Rows from block 4 of a small autoregressive pixel model, named by matrix and row number. Rows with one number belong to one neuron. Each number is 128 + 32 x the weight over its row's rms, rounded and kept within 0 to 255. All counts start at 0. Numbers have three digits each. After the name is the row's rms in percent of the matrix's.
After each neuron's rows are labels from the 100 images, of 14848, where the neuron reaches its largest size: "strongest on" is what is common among them. Only what is clearly more common there than usual is listed. The data: single printed letters, digits and signs in grey, bent and noisy. In brackets: how many of the 100.
# gate: MLP gate (model.blocks.4.mlp.gate.weight, 256x128), inputs 0-127
# fc1: MLP up (model.blocks.4.mlp.fc1.weight, 256x128), inputs 0-127
# fc2: MLP down (model.blocks.4.mlp.fc2.weight, 128x256, transposed), outputs 0-127

gate.122 107:084113176126118102145195167121099124170136106168111112106122125083091093119165153087124106107087191127118103133180129087121127090176162127089126138126148129108160126133105169100102084030078157112052122105120116144140136120062148107128078119070138175126139038106143119074178110133119063117074157085160102141062141114109095130119139104151085089132130151121140122145149112188157085114124
fc1.122 105:118117108149158128081158156140113110137096088080157148117045157085039121178098078130134106115105125133119131104142129121080154156087088122090133106122100122174148102153112038133081096081077088087137099115170111155179147117130166098126128153137074057134097134154121117108122151138151026140100188167123105135124080170105116079149106125092122119157077120113131128058130108132152107101111
fc2.122 106:080134148196128100106182135084171078107153127185131146136153163123088183106094104142154178121164130132159098176153137103121119123131166156126166123169175166115082088127143196171158155113109198116119121128132140111138103153109095123127086046125098193111192090129158167083147128132096180122104113114113153094148107152179147129111172130150151077180168142126196094146106096132097134171182
strongest on: dark on light (76); serif (55)

gate.24 105:166124114160126177100113086098094133099141146131111137142121114087126141160090163123131087101115103142122147126103150069167079118130184113056116135063099145058065118146091114055148061122096135106174088070103122123090154134133112160206153130091140093051148146173112117145116116115098110165098115101159130087148134199154147146155098178154127118134133094148053109138063135148126161165137
fc1.24 103:147115129163189079185128155159118099122154102135120056147115115143114160081108150088105180185111070103140077171151079145110122141085098108056172083118093176141185136152151125129113149161077085071117106157086152175169122136126093175143156131166133131173117161105146090126161113157158104141145107136192188135125082110095134092106086143134166165115096098118153141212163118123128143091128
fc2.24 100:104100135099162087050172082117201122139179087075181105129153101158105152152157139117116150112130106158095140070132157142106135115132128129118160082173156090112074116182184168144130089126116164146189092132099090131094078161156109159049196125097117103170134163106079123138135122170117151140138104128132089123103113117116140150131135133096139108111143067123168139135134203055075085097153
strongest on: dark on light (96); the character ! (35); the character L (25)

gate.231 102:200140130122101113136120105121158168123135127080090084129096106131109083123164142167102145085174196097098158157168134142125141150155131137112127128128152168193125086120149146190139136110072124094130148178033211087140157082126117075118066141117162140125134065177174106172166162141128116085134083155129134122120085145121060132075101129149097121125136114150090203101105110119101117131170
fc1.231 100:106172125088102117148136199090132139089083087106099130091106027149089095079131089149145203105133148160121097082177096113175117088124135137107137150137104132164164107150128093109075123189114148112126163086080136161079173104116126156108150100093093077129147134143191179129092151149107117137102107101111123119146119109141108158133137142090078075100132070058135098075104094130191160141130
fc2.231 102:148098135125096115156134058147149092113078198116123143134132171179153145120121164126069064109125111121147135185069147138107083141076115108133139139125170085098093176096178086167123053099148059169171101159201119107117078106138132086099106141116120140118091110094096097125136135113159145150115152183122100135089150159160141062183123115163148209134117158153091128157132140130078121091128
strongest on: dark on light (88); digit (31)

gate.135 102:108119139081113068106108095107128153075091115174153019170086175123126115094127131226139142092087077146131139184106097117146086163094121084140078098119149130133071101151143135160095152186165167172154113094129121114083134158101135116107146089123160075127136084096119134086177114134152076148156099172118122164120130142119153114182073137161104166110144101124154083118084114160155152109150
fc1.135 098:091139134139148093139162137110107136139069179120075147085143058041105130081130124094128123102154142099116118154139149135131116096138148102162121145140151124088114144089175074131089088144101192191160104064093168153084192106145101187132106136124104156137127148068128171107174135151080103073123099101076136118123121127175145174139142113169181110159114074191099163086087140101096155146136
fc2.135 094:187081122064092134139111110119104118117164118089178146150175150170109144161130156162128119174115131068094154106094136109161102127174165106112114142148176149191092125128083149158120168087134056074164155132154121144165071098100154086148083110172147141136113105145136157163070129089078172136148078120156138132092126153061070105140107148082093162131155176168159123138136050105104085121119
strongest on: the character = (29)

gate.119 094:082158089081161073175163182166119150140074141072088095047102122111142081129162101156162161140125134118073108149135089124116100083124143064153046153098165131110142162086194128112130137098067125168179158107125096091103135148059205150121097132148103100110083154128110169096091053114110119108172151141111148154082120122155143137134136095097126161092131140140109126125144120135109132101161
fc1.119 105:111073163183124077141138161206135106119152104133108080143101149123108134121084205137137112118118187155088129150164091086106145113151172141153148142149126183139176136118113177180165139088114167139142163158155044170206132097149125125149128204113096164135131141152152144070131125154070143087187126140177135100147130150154126172071099118142172112172107112100140081117088168129137132146096
fc2.119 103:141170095111193126149116126162065141112116146091143138113061178155085133112082150083090134157077157100113126155160141124182096157116097139142080178151193086138089151151164115075110142141139106122166103119163131151058116165158145092142136197104113041135140107154133115143176166158154161153127139124145130122146119087105104145129117130014138134091138134088087075140155139096173147120170
strongest on: the character = (29)

gate.72 105:098104135147058124124150154076155123149125131168108098044111121144162142094119122115188104134125097120165137160095094137098161154148070120132100076164105162152155150161083083053139083144093118126124139135084116123157078086150133117107123021105139162108116114155116118175120086084120069148083140153193128121100079157068111138125070142160096100096082149115129079105113092143116114166096
fc1.72 105:161115126122099168144116076176107114091148116124167156150137173099050125113165190093112180153143138163107156121166166165186117109150165124123099126159120165102055157094118172150136164105135118156086095095161160113079073154093106118117091125120169149130100181148162125170134141167123213124090167128131096196155143187199108170092148175122081141136165127115095096110093104109154151109132
fc2.72 099:073157164120117123081123093158146109081071106115166127134076115159120146121120077157093097151072185117146153095158085144146143148172105089105168124148115162096127069178097116144110186180095162100109167147087164085138115143104131132079151124116135146095123153186112086130117138107198155133151148092115161067181117150089157178156101054108097083103066124147072156161115146121181118123125
strongest on: dark on light (100)

gate.54 103:194163156139146067150186104196114161111114157152150123162126151160109099126168109102152157145162126062155145148097085075111140141140118128165113107141221116134157107119129162140109151154123067115155105074166122094149143128101173147183143131136069129140145119158112150090132130072157181145175148116119123114067077161145136163142120102135135204074097116219125114161101177125129159083149
fc1.54 107:204126143113171159141152168132173098147149119128172118151132161147152076161126085154140106128107145132115100096119126084163149122140120179110173092148078181122147147203093140196173132119174137115123099196133169194133174098117187092158098130138130159168144132179119101095107152120161160161112137123095126143150156065114127149095138121240168108158157157171142143090085104081113118157116
fc2.54 107:052154093162143101099089141154116098170137152143140112094122150128133190129078131140131099121132151156116190165131145148132090125104136100104115136133164130096052119117154137088202100109072169225130116112135123112059151100135099140104154127112158101197110131037130132092105124164105131107116134099154101102158173129100125115112151152100132138117160162093187120174187128189135153071192
strongest on: the character = (50); the character - (35)